Rows from block 6, named by matrix and row number. Each number is 200 + 40 x the weight over its row's rms, rounded and kept within 0 to 999. All counts start at 0. After the name is the row's rms in percent of the matrix's.
# conv: 3x3 conv (model.blocks.6.conv.weight, 96x96x3x3), inputs 14-27, a 3x3 kernel for each
conv.32,105,247,254,205,250,222,234,159,179,278,174,234,212,206,215,245,219,289,228,160,233,224,172,210,228,222,246,245,304,174,252,154,196,155,249,180,206,208,171,207,231,156,218,210,144,230,194,162,236,196,186,244,272,125,176,234,197,226,226,224,203,196,215,173,215,206,181,223,235,194,230,253,180,230,256,212,222,114,191,161,165,191,225,169,228,146,166,137,204,190,270,228,176,145,162,199,153,147,191,156,206,210,217,179,275,139,162,252,208,112,188,199,190,205,196,202,177,201,210,237,147,318,154,228,338,243,208
conv.33,105,179,188,123,181,242,203,144,179,106,161,215,172,167,180,181,175,198,200,89,84,4,155,199,174,227,192,199,85,217,271,96,211,227,167,222,199,231,247,285,230,195,208,191,228,241,157,135,159,137,166,171,148,196,209,208,204,132,215,160,164,196,167,146,282,217,196,275,156,162,199,114,97,189,221,205,174,232,236,218,178,167,276,235,215,254,215,186,233,272,246,161,216,210,168,184,166,160,212,232,237,162,209,216,167,212,242,197,228,88,139,190,160,185,252,226,226,197,279,210,213,263,203,221,247,200,213
conv.34,113,214,126,133,199,107,133,194,165,131,178,232,229,201,248,214,175,197,211,122,169,202,167,257,329,219,213,195,115,132,179,201,222,240,207,215,229,167,244,220,151,159,199,190,224,189,240,275,323,245,277,251,212,177,222,228,249,180,200,200,177,150,172,188,191,178,191,167,165,235,146,185,242,227,171,178,246,227,178,170,200,219,47,49,64,199,151,185,223,214,217,151,185,187,199,178,185,199,220,167,285,271,258,183,242,263,142,146,173,256,306,327,192,221,290,194,110,187,179,160,140,207,225,130,183,264,242
conv.35,109,214,204,166,190,216,172,250,207,164,200,187,212,182,218,194,204,205,164,203,144,145,260,161,227,214,208,210,159,221,188,244,181,198,285,201,199,188,169,182,164,220,193,136,196,176,149,198,155,167,207,226,210,166,182,162,150,207,257,206,209,253,258,240,282,270,295,227,237,266,149,203,261,158,200,182,160,183,218,207,217,191,182,158,154,204,189,171,140,182,170,181,190,220,136,175,280,228,163,183,216,194,259,227,254,286,182,143,138,199,152,217,256,143,146,294,202,163,212,203,257,150,272,270,158,192,217
conv.36,105,239,282,232,135,138,144,247,231,256,179,174,204,215,192,217,210,205,218,269,208,236,198,163,180,192,198,202,159,262,226,196,245,199,124,217,186,199,219,220,277,261,261,165,149,153,162,141,210,191,217,285,216,216,249,204,175,245,153,173,204,231,251,285,203,197,227,164,195,206,177,157,195,298,282,261,195,171,207,159,118,106,247,258,212,229,242,205,197,226,195,282,218,243,310,244,185,153,93,129,98,149,196,235,233,188,191,235,182,191,168,211,204,193,187,168,152,141,150,173,228,258,229,202,186,156,152
conv.37,109,153,154,165,196,199,183,188,189,142,199,247,236,209,257,236,197,249,232,209,200,228,205,191,213,205,203,210,262,264,186,228,229,172,264,237,187,253,238,194,220,208,203,215,197,211,234,214,176,196,181,180,185,172,159,247,225,229,172,169,196,176,186,181,170,107,169,180,149,197,225,208,218,181,179,211,148,206,225,234,230,242,232,224,196,262,211,214,218,210,198,254,232,244,207,192,250,220,237,235,185,155,212,186,178,219,140,148,192,208,189,200,167,187,196,171,167,248,228,206,203,202,240,192,203,181,141
conv.38,102,185,234,184,111,223,228,213,205,246,234,219,208,186,218,202,157,191,217,252,285,235,195,171,158,248,220,197,158,235,207,180,141,150,134,190,246,204,175,159,233,155,203,150,91,185,169,200,176,227,203,214,172,167,162,148,173,156,267,252,248,115,171,153,229,227,200,216,141,118,286,256,212,204,143,168,177,210,205,172,233,198,147,197,184,159,122,127,246,258,182,201,217,216,172,198,198,181,177,224,199,206,221,205,259,230,96,87,116,192,188,181,216,156,224,261,179,170,148,134,249,136,231,202,98,100,177
conv.39,097,255,232,264,252,141,188,267,104,141,166,216,195,151,172,154,174,185,190,231,228,229,171,204,256,197,248,192,110,142,206,180,229,213,130,171,225,170,170,183,290,249,192,294,230,201,212,197,253,229,231,239,213,226,222,241,270,227,175,183,199,219,156,168,190,150,172,168,216,240,256,259,236,246,246,182,217,233,158,160,110,241,132,153,183,248,161,154,179,194,247,257,118,162,278,238,179,167,190,190,208,188,226,184,166,197,230,177,205,255,223,147,207,220,151,211,164,143,195,146,187,241,185,221,246,203,198
conv.40,102,234,189,165,237,243,225,216,294,267,160,170,157,171,175,164,166,188,186,151,302,298,211,250,209,193,179,166,195,203,204,168,220,227,243,285,176,271,194,155,286,182,235,211,240,234,193,314,207,173,232,206,200,228,181,194,147,231,241,205,306,189,199,229,233,174,174,241,207,230,210,220,178,171,183,207,170,211,282,177,160,212,219,149,105,154,157,118,227,288,179,143,206,211,151,247,226,247,241,242,219,203,190,259,195,216,334,192,195,273,280,187,185,229,204,171,169,195,172,199,158,217,254,205,161,156,179
conv.41,091,136,129,183,264,191,201,232,124,119,183,202,156,188,216,141,206,188,146,269,153,246,302,179,175,231,198,244,126,190,127,122,217,233,135,215,264,169,201,180,161,180,178,174,157,136,249,195,245,205,198,240,241,204,212,183,171,184,215,202,171,190,162,155,182,221,190,211,245,170,215,228,143,179,214,206,206,231,228,255,266,295,192,248,213,236,224,184,313,262,232,330,271,201,236,221,172,236,189,176,213,201,186,207,220,176,209,199,177,165,155,208,175,157,207,176,180,208,155,150,208,146,203,254,74,195,220
conv.42,094,243,248,205,214,185,183,219,132,169,172,184,202,162,210,219,196,253,207,185,186,165,194,242,215,206,205,220,244,229,226,150,182,255,141,176,180,165,194,191,258,239,205,235,210,212,201,153,204,209,219,243,195,259,256,222,237,182,184,218,139,111,209,255,244,224,171,210,237,269,207,216,208,200,200,219,267,206,215,197,184,156,204,284,204,180,181,199,232,180,143,248,186,183,209,206,234,197,145,208,169,218,234,181,167,178,261,284,261,267,211,189,185,129,78,306,257,158,135,152,199,201,219,231,178,172,145
conv.43,103,119,141,172,203,153,198,234,236,261,181,180,205,202,205,181,230,198,199,250,230,108,228,137,123,285,260,208,234,291,210,180,226,201,359,313,109,232,215,180,147,196,259,197,241,156,289,206,176,212,207,203,250,200,188,199,182,150,193,219,215,211,223,188,268,201,196,248,211,228,213,232,178,202,179,245,208,220,205,289,239,239,234,241,205,143,184,227,213,186,109,113,225,288,120,203,235,182,181,214,128,185,204,181,214,192,161,182,284,204,191,169,186,144,255,242,203,254,201,191,185,220,198,174,248,191,282
conv.44,100,233,211,234,223,198,224,251,228,284,183,186,186,180,248,195,177,211,178,208,246,308,193,230,291,190,198,173,136,117,113,147,135,163,131,163,182,193,167,130,204,217,207,192,158,162,216,191,117,163,152,125,209,179,134,175,221,244,174,220,182,215,224,142,145,174,118,168,220,198,183,223,217,229,186,152,243,160,152,159,185,209,176,266,202,242,249,259,195,166,213,258,221,224,233,190,194,199,231,222,262,172,130,153,169,139,163,142,208,178,200,147,257,247,194,196,239,199,262,200,186,238,221,197,166,229,232
conv.45,107,194,177,201,185,154,168,199,238,166,232,213,208,205,165,230,173,118,188,231,177,145,229,219,201,208,166,186,119,221,183,144,184,212,112,231,159,185,190,177,200,161,185,182,181,206,199,268,152,214,230,198,280,222,199,218,164,130,268,146,195,228,257,208,252,228,221,275,171,191,134,151,218,197,215,265,172,194,207,274,199,214,166,212,252,147,180,268,143,221,190,245,221,196,182,195,230,209,246,238,259,235,120,238,203,184,256,188,216,147,171,203,152,180,239,188,207,231,218,190,206,181,241,217,266,162,238
conv.46,097,213,245,153,239,237,205,157,182,175,244,184,249,210,196,203,211,162,231,184,190,162,208,183,221,133,203,170,160,225,210,174,175,227,227,259,186,312,239,234,240,167,219,265,219,233,186,187,185,196,193,240,227,243,243,146,142,164,223,220,210,216,262,211,174,175,182,232,173,178,203,194,154,185,261,206,109,229,145,155,209,143,230,273,182,233,208,234,146,161,143,297,232,191,244,225,213,239,181,185,154,201,159,225,238,204,236,281,196,144,211,208,153,212,253,176,154,190,200,151,216,192,258,199,261,184,256
conv.47,088,186,163,212,188,144,251,240,243,241,191,218,240,134,168,198,150,206,272,177,134,182,202,240,154,219,216,245,188,157,228,184,164,195,181,261,228,287,225,195,201,222,145,171,251,147,208,232,201,218,237,267,188,221,234,230,208,222,140,197,178,212,245,212,177,217,261,177,177,231,183,204,224,214,209,219,137,184,160,242,255,209,181,158,151,178,268,202,204,175,163,192,186,185,199,222,170,187,204,187,243,255,202,207,223,134,173,183,108,161,163,136,213,107,166,202,155,165,200,308,158,171,193,211,141,184,268
conv.48,103,196,219,260,170,221,191,218,233,266,265,260,219,215,183,177,280,265,231,260,232,199,250,160,163,247,200,214,253,181,211,249,226,165,182,180,186,204,198,167,174,182,211,224,213,230,223,228,236,205,200,151,196,301,231,249,244,225,245,265,253,230,163,223,245,253,166,244,274,197,172,224,198,212,216,219,243,184,150,177,120,171,222,272,264,177,214,193,196,194,195,189,180,212,155,169,224,215,178,223,207,249,212,183,243,140,286,285,182,309,203,146,240,225,142,217,256,147,185,223,205,221,202,230,236,214,179
conv.49,095,222,248,268,177,143,140,218,208,189,193,200,194,181,182,189,169,174,204,237,252,216,224,234,141,184,222,224,244,217,196,301,203,195,230,190,219,198,216,192,262,293,214,268,262,207,196,162,161,192,176,164,164,165,143,177,247,189,185,208,202,191,206,170,222,246,183,307,274,234,201,211,217,223,173,187,213,224,209,137,166,180,202,197,214,285,254,262,260,236,202,206,193,232,201,169,269,181,211,289,207,229,220,195,238,225,192,256,244,158,207,163,201,247,134,235,253,169,219,218,267,228,284,197,203,264,182
conv.50,096,162,207,220,223,284,224,256,216,143,188,172,160,164,202,191,218,234,182,211,208,178,231,207,193,215,223,183,188,250,238,196,180,266,190,197,293,169,145,290,197,135,222,177,147,233,216,277,168,201,280,208,126,189,181,201,194,183,208,185,176,139,160,174,189,174,170,155,176,184,167,165,148,183,258,210,156,261,241,135,175,171,194,223,200,158,144,191,185,209,249,255,112,234,284,226,203,264,159,232,185,163,137,268,213,194,165,232,179,229,224,218,191,278,166,139,224,180,153,132,191,221,202,162,270,209,143
conv.51,104,161,208,212,138,175,165,191,202,160,224,221,208,240,234,238,208,239,256,178,198,197,220,250,193,262,239,177,162,256,231,160,203,173,163,212,212,237,164,225,234,176,241,130,154,190,272,262,246,252,228,186,214,222,174,180,218,250,157,188,168,166,286,176,201,275,260,152,173,156,165,201,177,220,234,194,201,231,232,115,179,188,210,231,202,157,225,213,138,178,144,153,166,202,174,249,168,117,231,204,212,148,183,239,114,200,165,59,193,262,280,205,230,234,210,260,200,209,201,119,233,201,151,179,200,206,130
conv.52,105,205,278,165,164,219,189,202,223,137,163,190,194,186,206,230,172,160,220,157,219,185,191,198,237,221,196,184,252,268,311,223,245,264,237,190,271,180,136,172,155,149,191,174,234,343,239,244,232,202,198,276,174,131,251,253,208,210,148,165,218,249,183,202,199,216,173,191,227,119,200,235,156,229,224,201,175,202,225,139,189,262,161,136,190,132,140,218,187,147,212,185,256,163,179,237,154,174,233,239,267,332,205,188,266,243,171,181,198,142,210,212,180,239,200,183,222,169,133,173,227,258,235,215,184,198,221
conv.53,098,202,262,228,179,214,228,211,137,159,191,191,186,254,221,210,187,203,177,248,198,154,238,206,209,218,149,233,280,208,193,205,281,150,201,200,153,188,215,257,161,186,109,202,210,163,222,239,191,192,227,126,173,228,158,190,216,110,190,237,221,261,206,220,187,178,288,151,195,297,204,221,229,113,152,156,211,216,183,205,260,196,185,184,210,160,143,203,206,179,231,195,123,207,185,106,188,238,191,239,204,159,182,178,190,251,178,194,238,280,214,248,258,204,190,203,204,147,226,222,212,285,182,286,240,249,178
conv.54,101,203,194,309,236,231,210,153,169,160,250,165,208,257,179,206,238,204,211,159,201,127,101,185,190,185,159,205,271,242,191,165,164,162,211,181,239,191,184,157,147,230,174,193,219,152,234,192,99,222,213,196,200,187,168,233,227,218,191,224,251,185,177,197,166,182,153,201,229,205,196,227,190,188,221,156,180,192,177,151,231,192,147,205,235,185,231,164,244,178,188,105,131,147,230,234,215,111,207,192,204,172,154,158,187,165,161,243,242,195,195,171,183,206,193,216,225,296,205,159,230,184,163,225,217,209,198
conv.55,100,346,260,257,238,205,189,196,180,191,174,217,194,164,155,186,238,233,223,121,210,222,213,193,124,217,196,167,178,191,262,184,167,199,156,191,240,138,172,195,169,159,163,209,194,181,160,158,235,159,141,239,176,124,227,225,206,204,198,178,240,234,167,221,215,149,213,184,235,235,213,211,226,176,174,193,293,184,241,243,203,230,267,223,274,185,198,221,191,183,257,182,255,223,189,260,248,111,209,131,219,171,262,192,162,242,204,234,248,135,170,146,171,156,145,244,181,228,168,242,249,131,155,267,134,175,196
conv.56,096,258,220,174,172,155,146,159,145,133,212,219,206,216,219,195,205,209,204,169,197,128,177,228,227,233,203,196,238,169,209,206,148,123,206,145,166,115,132,189,167,159,202,158,145,199,220,210,220,241,207,175,200,212,193,221,236,190,138,168,147,190,208,163,167,201,164,212,220,194,267,217,172,233,218,165,202,250,225,188,180,204,214,177,183,196,126,171,155,70,134,265,131,221,232,169,159,158,164,140,217,163,175,269,211,189,262,239,233,217,192,255,153,178,185,173,169,142,202,166,151,238,183,166,200,246,240
conv.57,098,182,220,249,159,198,212,111,211,169,198,207,201,210,205,220,186,159,162,175,184,281,242,179,275,260,237,235,129,213,243,104,220,202,128,171,147,205,199,202,258,217,157,165,184,204,243,271,195,283,280,231,264,234,239,200,240,290,155,150,173,282,273,226,264,265,208,277,285,151,209,205,156,164,182,153,197,255,301,234,159,161,203,184,151,240,206,178,157,190,231,196,239,178,299,251,187,182,224,314,231,225,144,175,187,190,185,226,204,215,200,208,149,134,223,105,155,193,222,183,151,201,169,180,117,139,135
conv.58,101,213,162,156,264,254,171,198,169,157,208,175,210,198,134,200,184,138,177,252,256,205,129,201,185,166,164,106,246,202,198,255,315,257,194,233,246,160,148,173,223,213,206,192,175,168,290,195,143,204,224,136,129,179,148,160,253,247,210,174,222,181,212,231,160,208,149,192,167,171,272,258,159,252,212,192,220,222,202,167,161,158,189,153,266,224,210,222,206,216,155,230,250,209,233,211,189,154,169,159,230,185,248,212,209,209,151,175,163,222,188,172,82,128,163,147,117,170,148,152,109,265,213,213,245,251,199
conv.59,108,181,165,211,272,182,185,276,180,241,239,187,195,176,224,182,222,152,186,141,188,191,171,202,237,155,212,272,331,230,105,350,216,204,193,212,121,158,245,211,228,237,230,245,215,167,186,236,146,136,212,186,132,173,175,133,172,204,150,168,180,199,211,249,159,172,239,182,198,200,221,258,181,229,206,245,168,249,198,174,196,146,175,231,199,262,151,221,213,187,180,239,206,208,252,180,239,246,109,183,147,223,196,246,236,209,267,228,258,165,228,247,188,183,299,200,228,187,318,191,189,244,284,219,325,158,241
conv.60,101,190,189,201,215,222,143,209,187,133,184,155,174,164,149,198,158,152,219,187,300,253,158,130,148,141,173,137,184,216,268,135,245,239,155,205,214,175,169,210,207,231,178,222,210,219,222,197,163,240,182,124,233,157,154,186,189,205,216,229,228,190,195,192,152,258,227,149,225,192,140,225,144,224,179,229,235,217,269,211,243,244,210,159,243,230,220,273,183,193,239,149,241,241,141,217,207,150,165,175,181,150,193,129,165,209,152,172,194,197,164,250,183,202,246,229,192,267,238,197,103,216,190,156,248,267,220
conv.61,102,157,130,199,185,158,211,288,215,211,256,225,242,207,218,252,215,217,233,164,212,289,149,186,219,119,186,218,175,315,230,190,234,252,152,215,267,174,172,258,171,199,234,190,237,159,211,280,185,226,234,194,194,182,218,145,147,155,156,190,236,178,235,167,178,263,316,177,242,226,80,146,137,119,205,188,204,221,180,121,131,138,161,153,172,167,161,160,246,267,256,178,223,156,203,202,150,178,188,120,195,204,243,198,195,225,233,209,230,279,279,254,239,267,275,183,207,255,146,194,211,208,231,246,194,146,277
conv.62,101,190,235,183,220,248,144,121,188,197,191,165,183,210,193,190,230,200,194,300,275,265,242,190,161,208,196,163,232,230,216,145,205,167,80,161,161,176,167,263,196,199,271,159,159,206,240,306,185,197,287,251,200,267,207,244,222,257,233,167,177,245,234,181,132,179,244,211,245,226,154,222,235,241,252,164,261,271,248,262,227,270,226,228,202,204,229,195,224,284,284,187,195,233,206,159,220,174,218,277,209,233,209,152,198,162,174,174,114,232,277,259,270,227,258,295,180,150,223,180,162,209,167,186,198,161,160
conv.63,104,93,190,159,154,197,200,221,202,163,224,234,241,233,226,264,206,202,247,181,134,158,220,255,238,198,251,224,261,212,168,276,244,150,239,253,205,229,188,165,181,199,170,174,207,167,157,150,204,192,212,216,204,224,187,230,192,216,172,203,216,208,270,259,259,184,173,198,151,221,122,144,198,277,253,229,218,236,206,131,192,230,262,257,215,207,263,215,109,172,194,81,206,157,156,223,191,256,238,224,173,169,144,186,188,143,205,239,179,194,237,226,313,290,290,223,190,264,231,272,179,247,189,169,211,195,236
conv.64,099,204,204,191,104,208,304,244,199,241,193,174,202,227,199,158,209,173,157,254,249,251,187,277,242,142,195,184,185,138,91,198,206,214,153,218,190,201,193,167,192,164,241,145,206,204,183,189,189,184,179,165,205,129,210,247,194,177,228,196,240,293,218,148,192,204,167,210,181,214,225,195,249,183,165,203,234,278,279,183,182,182,238,204,120,260,224,240,223,186,151,194,222,229,175,220,197,70,191,242,190,218,168,184,164,148,156,180,173,201,174,207,164,209,204,224,194,207,177,209,224,128,261,165,157,251,298
conv.65,102,133,153,196,192,187,254,164,165,142,255,223,204,235,199,151,271,264,182,124,154,182,161,173,172,151,186,185,135,206,238,168,180,214,184,142,201,276,206,219,152,161,179,194,200,242,201,162,231,244,189,177,251,244,206,232,171,114,235,238,171,189,176,137,160,224,200,133,249,237,120,179,229,215,163,208,256,121,143,221,152,183,206,211,262,214,193,253,174,168,226,156,263,235,120,216,224,174,196,224,195,210,218,192,187,251,282,257,305,106,147,160,188,188,177,187,207,194,300,175,167,224,159,161,199,226,152
conv.66,094,179,208,142,180,286,254,189,228,144,210,204,185,177,172,152,160,174,159,189,157,139,250,216,244,205,195,188,230,234,188,190,308,232,207,244,175,222,246,197,140,173,214,240,273,240,148,203,170,170,158,155,168,153,196,200,151,176,235,209,224,128,121,157,179,173,235,219,227,227,273,201,202,186,213,240,179,200,205,193,215,145,260,235,267,162,187,227,254,244,253,195,200,299,210,207,249,229,112,183,166,163,155,191,159,169,188,185,230,222,183,208,105,201,160,139,199,235,149,270,172,204,229,179,241,191,169
conv.67,098,177,166,172,176,168,135,232,162,174,210,201,213,220,216,245,224,191,224,146,154,159,160,168,137,148,231,246,237,212,203,266,205,206,275,203,176,171,152,180,235,178,201,164,158,157,200,189,213,261,181,205,191,138,160,180,152,192,229,188,241,208,162,230,143,241,187,144,232,226,198,152,124,251,150,172,227,169,179,233,214,163,204,234,162,219,178,123,234,228,166,186,179,188,172,222,182,178,234,206,163,173,230,208,213,260,156,170,244,221,220,269,211,192,197,208,210,145,139,156,177,152,200,235,218,215,286
conv.68,102,191,152,175,188,238,201,214,253,174,229,218,173,221,184,186,201,194,186,190,208,152,274,171,142,252,219,204,212,204,246,156,223,241,219,226,257,251,150,220,248,200,234,218,113,197,173,253,211,235,171,215,129,161,230,168,143,184,181,276,197,150,199,154,148,241,309,194,246,232,142,175,207,170,188,228,193,226,289,180,204,204,163,208,191,119,239,310,189,197,234,135,196,201,222,256,200,181,193,166,170,208,153,177,224,241,143,192,151,249,196,188,216,179,115,235,299,163,196,179,126,228,213,230,162,173,170
conv.69,100,178,171,166,229,194,206,234,196,205,189,181,187,216,206,194,197,209,224,162,147,49,194,212,156,227,231,175,142,200,197,108,157,192,90,145,231,234,187,195,255,217,202,168,157,137,149,135,121,195,162,148,186,208,177,190,156,158,204,200,175,230,233,205,122,232,170,189,235,193,220,194,223,161,135,224,202,197,241,153,167,199,236,298,297,201,212,197,202,192,194,264,192,123,205,205,124,187,262,176,143,167,177,186,174,234,170,137,199,158,170,147,131,203,247,158,173,267,171,186,178,183,216,204,152,193,231
conv.70,106,196,159,200,237,261,223,156,147,247,174,229,199,196,176,186,169,225,168,233,251,183,150,185,221,205,193,284,207,217,206,166,311,175,259,172,156,157,213,182,210,264,161,159,164,128,313,158,180,238,181,204,171,229,187,164,157,194,227,152,164,204,144,170,210,244,295,198,199,267,208,129,167,259,245,235,226,221,266,242,213,248,162,150,211,213,244,167,275,180,208,186,204,190,241,179,173,244,164,148,264,165,217,263,226,219,296,293,263,240,198,177,216,252,188,239,196,195,199,184,203,284,164,254,184,260,152
conv.71,097,272,233,229,142,146,267,188,213,252,225,205,185,225,203,193,221,182,165,319,258,191,219,253,211,237,181,163,204,131,186,237,265,202,115,215,178,236,216,219,167,217,226,198,209,208,183,167,207,279,162,184,245,163,185,291,228,211,191,172,167,213,173,249,261,218,170,237,240,181,296,196,175,165,208,206,179,232,204,195,250,199,171,185,183,196,246,168,228,229,177,163,198,215,189,274,210,167,239,187,138,197,203,232,203,251,196,157,158,341,201,162,261,193,173,241,244,185,184,235,187,207,205,213,202,168,166
conv.72,100,189,167,206,218,178,192,226,153,206,139,176,173,179,146,167,191,163,170,188,210,217,170,211,237,154,209,243,264,234,250,266,262,238,257,200,241,238,251,237,184,250,207,184,210,217,212,195,156,191,196,166,173,167,242,192,144,209,192,216,177,197,161,131,272,192,166,209,227,206,201,197,237,142,212,214,232,234,230,154,168,171,173,226,293,183,250,197,187,163,158,198,290,199,188,210,162,185,189,172,214,272,177,213,291,181,200,262,184,179,264,260,167,263,191,166,211,175,213,284,204,246,198,185,210,266,140
conv.73,101,130,138,146,182,156,182,240,261,201,194,204,258,214,244,196,204,213,204,225,149,168,156,181,241,114,164,203,181,234,195,150,203,181,179,179,139,217,218,173,204,232,194,210,209,185,186,216,203,164,176,238,162,155,226,169,182,218,170,254,242,140,195,157,225,279,258,201,213,134,242,180,140,206,215,275,202,215,217,201,260,217,243,271,217,225,252,223,218,227,171,226,181,145,199,163,184,232,149,171,189,209,196,272,213,210,237,178,206,223,221,225,196,198,174,190,199,227,128,231,297,138,206,241,149,232,203
conv.74,095,160,222,119,161,187,188,280,278,229,218,234,215,203,230,214,227,236,227,177,193,211,179,199,268,133,150,170,196,193,193,184,233,282,115,150,219,229,205,199,224,166,151,197,223,189,200,274,261,150,208,216,235,235,209,233,189,199,245,166,175,215,186,236,152,153,198,204,177,161,215,243,238,234,214,202,220,197,185,139,140,135,222,220,162,209,233,208,210,203,147,253,219,223,216,263,275,287,236,205,252,220,232,172,225,228,159,149,220,177,255,272,172,233,178,187,223,245,208,224,181,185,189,216,143,167,121
conv.75,101,276,221,165,263,213,233,192,136,192,198,181,175,174,155,214,180,154,156,198,255,237,242,214,224,169,185,148,77,156,169,115,142,163,159,220,199,266,314,296,176,169,150,190,167,162,147,194,228,206,172,179,156,190,166,255,214,198,138,206,139,175,150,239,232,176,207,242,185,133,190,146,143,238,206,136,211,169,164,198,188,154,192,205,161,206,206,172,191,179,167,137,121,228,176,159,206,172,213,237,128,237,241,153,157,174,182,207,206,237,124,251,197,153,210,222,165,175,150,245,249,165,218,262,192,229,243
conv.76,092,234,276,278,234,186,221,166,271,261,147,186,147,219,212,205,203,164,144,194,143,273,231,179,248,279,189,178,281,239,251,113,152,189,131,142,195,139,159,212,237,190,215,189,169,201,178,200,227,187,228,207,257,173,188,247,230,210,229,168,220,171,196,193,203,230,214,173,131,184,166,209,208,240,220,172,241,212,211,247,220,212,240,167,217,200,181,216,210,221,208,131,154,155,108,133,130,239,222,109,168,147,202,239,241,265,183,158,146,228,245,254,225,188,193,170,199,222,172,236,181,192,233,197,156,210,180
conv.77,102,229,199,220,201,254,262,123,149,170,196,275,202,200,239,224,218,228,225,423,387,258,181,198,174,190,186,212,106,168,224,150,229,203,175,208,179,181,188,221,203,192,235,201,200,221,175,178,234,254,141,232,175,168,233,225,252,219,270,266,157,153,130,168,190,168,231,226,169,154,157,208,230,197,208,184,173,188,198,245,157,180,160,111,149,193,173,189,209,208,227,214,213,233,181,185,174,232,256,175,131,153,98,161,174,235,150,219,200,212,131,149,148,151,116,191,218,151,172,197,192,168,170,261,201,167,207
conv.78,097,110,156,117,139,218,154,220,232,227,213,214,241,204,238,212,204,204,203,144,92,161,198,210,167,214,261,217,249,234,267,207,171,273,192,250,228,174,167,240,154,172,258,131,199,234,136,196,212,136,144,167,222,163,178,198,150,213,200,183,247,270,291,202,188,223,210,129,233,223,163,283,243,173,229,218,170,194,233,182,143,199,205,271,237,199,223,276,214,217,239,207,199,161,205,139,184,200,132,207,163,241,300,123,180,229,132,208,257,169,180,214,244,212,233,210,171,125,220,185,189,168,195,172,229,178,260
conv.79,107,160,176,193,223,202,197,234,184,164,249,220,200,290,229,196,281,252,206,206,144,227,204,212,222,201,245,253,238,204,223,212,217,177,181,171,218,181,177,122,206,191,81,184,237,148,115,218,185,138,225,215,117,259,185,202,201,164,192,126,138,214,193,153,171,242,202,208,239,249,199,180,196,205,177,159,215,231,157,175,171,184,229,235,195,177,179,136,201,181,207,210,201,222,213,164,174,123,159,194,99,158,157,187,260,246,238,325,239,180,137,206,224,201,181,210,168,194,167,167,157,253,208,221,136,243,159
conv.80,095,243,186,93,253,142,159,219,235,214,175,170,173,250,205,175,198,188,187,294,206,234,132,221,256,204,205,214,231,126,248,237,163,235,165,127,182,158,328,259,217,256,250,211,185,200,190,196,223,171,191,152,177,195,165,194,161,125,206,171,191,222,238,153,220,311,210,235,217,169,241,263,189,168,145,195,161,186,90,227,248,175,185,274,244,163,169,216,188,247,258,119,332,284,129,274,279,216,284,288,165,262,126,173,248,165,148,192,211,194,135,185,265,171,237,260,143,162,115,315,260,137,263,176,117,195,179
conv.81,101,225,238,228,161,190,256,179,189,219,202,240,148,216,244,153,190,228,219,212,214,145,204,236,168,216,228,211,179,175,206,168,168,225,192,167,212,206,195,189,201,184,252,202,219,255,241,183,208,255,193,200,210,183,184,191,191,159,194,183,130,199,190,144,227,216,213,214,219,238,186,156,185,235,195,201,197,202,246,221,206,273,175,221,160,157,209,219,195,204,233,147,192,193,145,194,159,221,211,179,180,143,165,188,136,159,188,155,229,155,120,211,224,144,368,180,175,481,175,183,230,196,196,171,162,190,172
conv.82,106,157,185,228,198,244,171,196,171,219,225,272,190,161,170,184,194,207,142,236,155,179,257,213,206,231,203,197,149,190,213,207,238,143,205,184,231,220,173,165,217,172,125,145,202,218,235,166,225,229,194,197,284,252,211,168,178,120,286,200,201,167,166,170,246,174,136,257,166,114,228,196,182,212,242,197,177,207,300,186,186,293,126,174,263,251,171,154,257,188,223,246,160,154,233,215,169,130,232,200,244,211,249,184,207,216,202,202,209,236,166,152,273,287,228,163,184,236,185,216,215,168,189,214,139,214,118
conv.83,098,112,95,158,266,222,242,208,234,148,187,213,193,194,164,175,168,160,173,231,196,173,147,234,240,194,163,241,398,247,325,356,225,219,343,211,204,156,203,233,110,157,267,167,191,190,135,164,181,190,161,170,208,215,219,192,187,197,188,228,225,203,197,218,256,250,233,230,234,218,128,138,200,154,207,270,188,263,219,161,177,196,150,191,223,145,230,230,216,239,263,186,193,230,284,172,202,248,176,150,198,188,235,240,185,215,201,205,213,238,246,195,175,214,202,142,212,167,157,254,189,278,150,235,277,192,221
conv.84,091,235,188,241,202,176,259,203,196,298,169,186,175,153,188,197,151,182,190,86,125,189,156,193,180,241,184,227,149,170,201,133,209,179,137,271,257,159,202,239,166,179,201,171,216,227,248,218,204,224,188,159,193,238,203,145,229,254,179,182,252,221,218,243,185,242,235,163,173,208,182,267,279,246,254,265,118,213,179,155,212,262,211,200,229,114,166,232,129,247,188,202,220,205,125,177,237,207,223,226,157,137,178,170,179,193,118,132,128,166,279,224,219,237,189,233,237,216,160,167,248,189,217,236,157,151,219
conv.85,094,175,201,199,184,141,193,246,163,205,223,204,237,206,188,200,179,165,142,231,125,190,259,288,241,232,229,209,203,189,212,119,121,182,121,193,275,157,147,162,200,211,193,337,322,215,172,155,220,219,141,210,266,245,273,154,145,107,206,275,259,200,183,187,284,289,244,213,224,203,206,223,253,256,163,133,317,257,193,195,269,243,170,224,187,153,130,131,204,240,271,204,195,224,183,116,200,187,218,305,165,222,186,202,285,227,164,233,253,125,182,177,208,255,212,156,200,158,192,155,191,204,206,225,208,268,222
conv.86,100,267,174,237,254,197,173,172,187,198,196,177,215,204,187,246,234,256,285,232,209,198,288,218,160,225,183,208,221,212,144,234,263,208,226,208,210,151,163,173,166,141,184,207,252,266,214,179,140,214,243,143,228,222,187,209,193,209,159,164,283,251,204,146,162,219,271,184,206,303,220,204,201,165,202,62,166,323,194,129,216,231,289,249,221,223,178,127,186,159,123,325,190,183,299,149,130,271,201,183,216,198,218,134,134,167,198,239,281,220,171,240,237,183,177,239,209,235,212,174,171,211,166,154,108,208,184
conv.87,089,155,146,211,190,172,234,215,204,178,202,176,170,240,176,188,259,217,198,76,101,212,224,154,186,195,208,262,178,283,159,129,240,239,199,235,272,239,242,136,212,231,151,204,174,195,182,228,271,214,206,222,221,218,206,248,216,215,187,211,213,212,136,160,207,246,158,183,292,205,246,201,128,185,223,242,230,186,240,168,188,257,245,230,145,164,236,236,219,220,285,226,262,201,137,250,137,159,228,177,213,213,237,179,165,153,198,176,217,191,245,205,165,249,205,158,233,212,249,178,171,224,191,197,156,162,247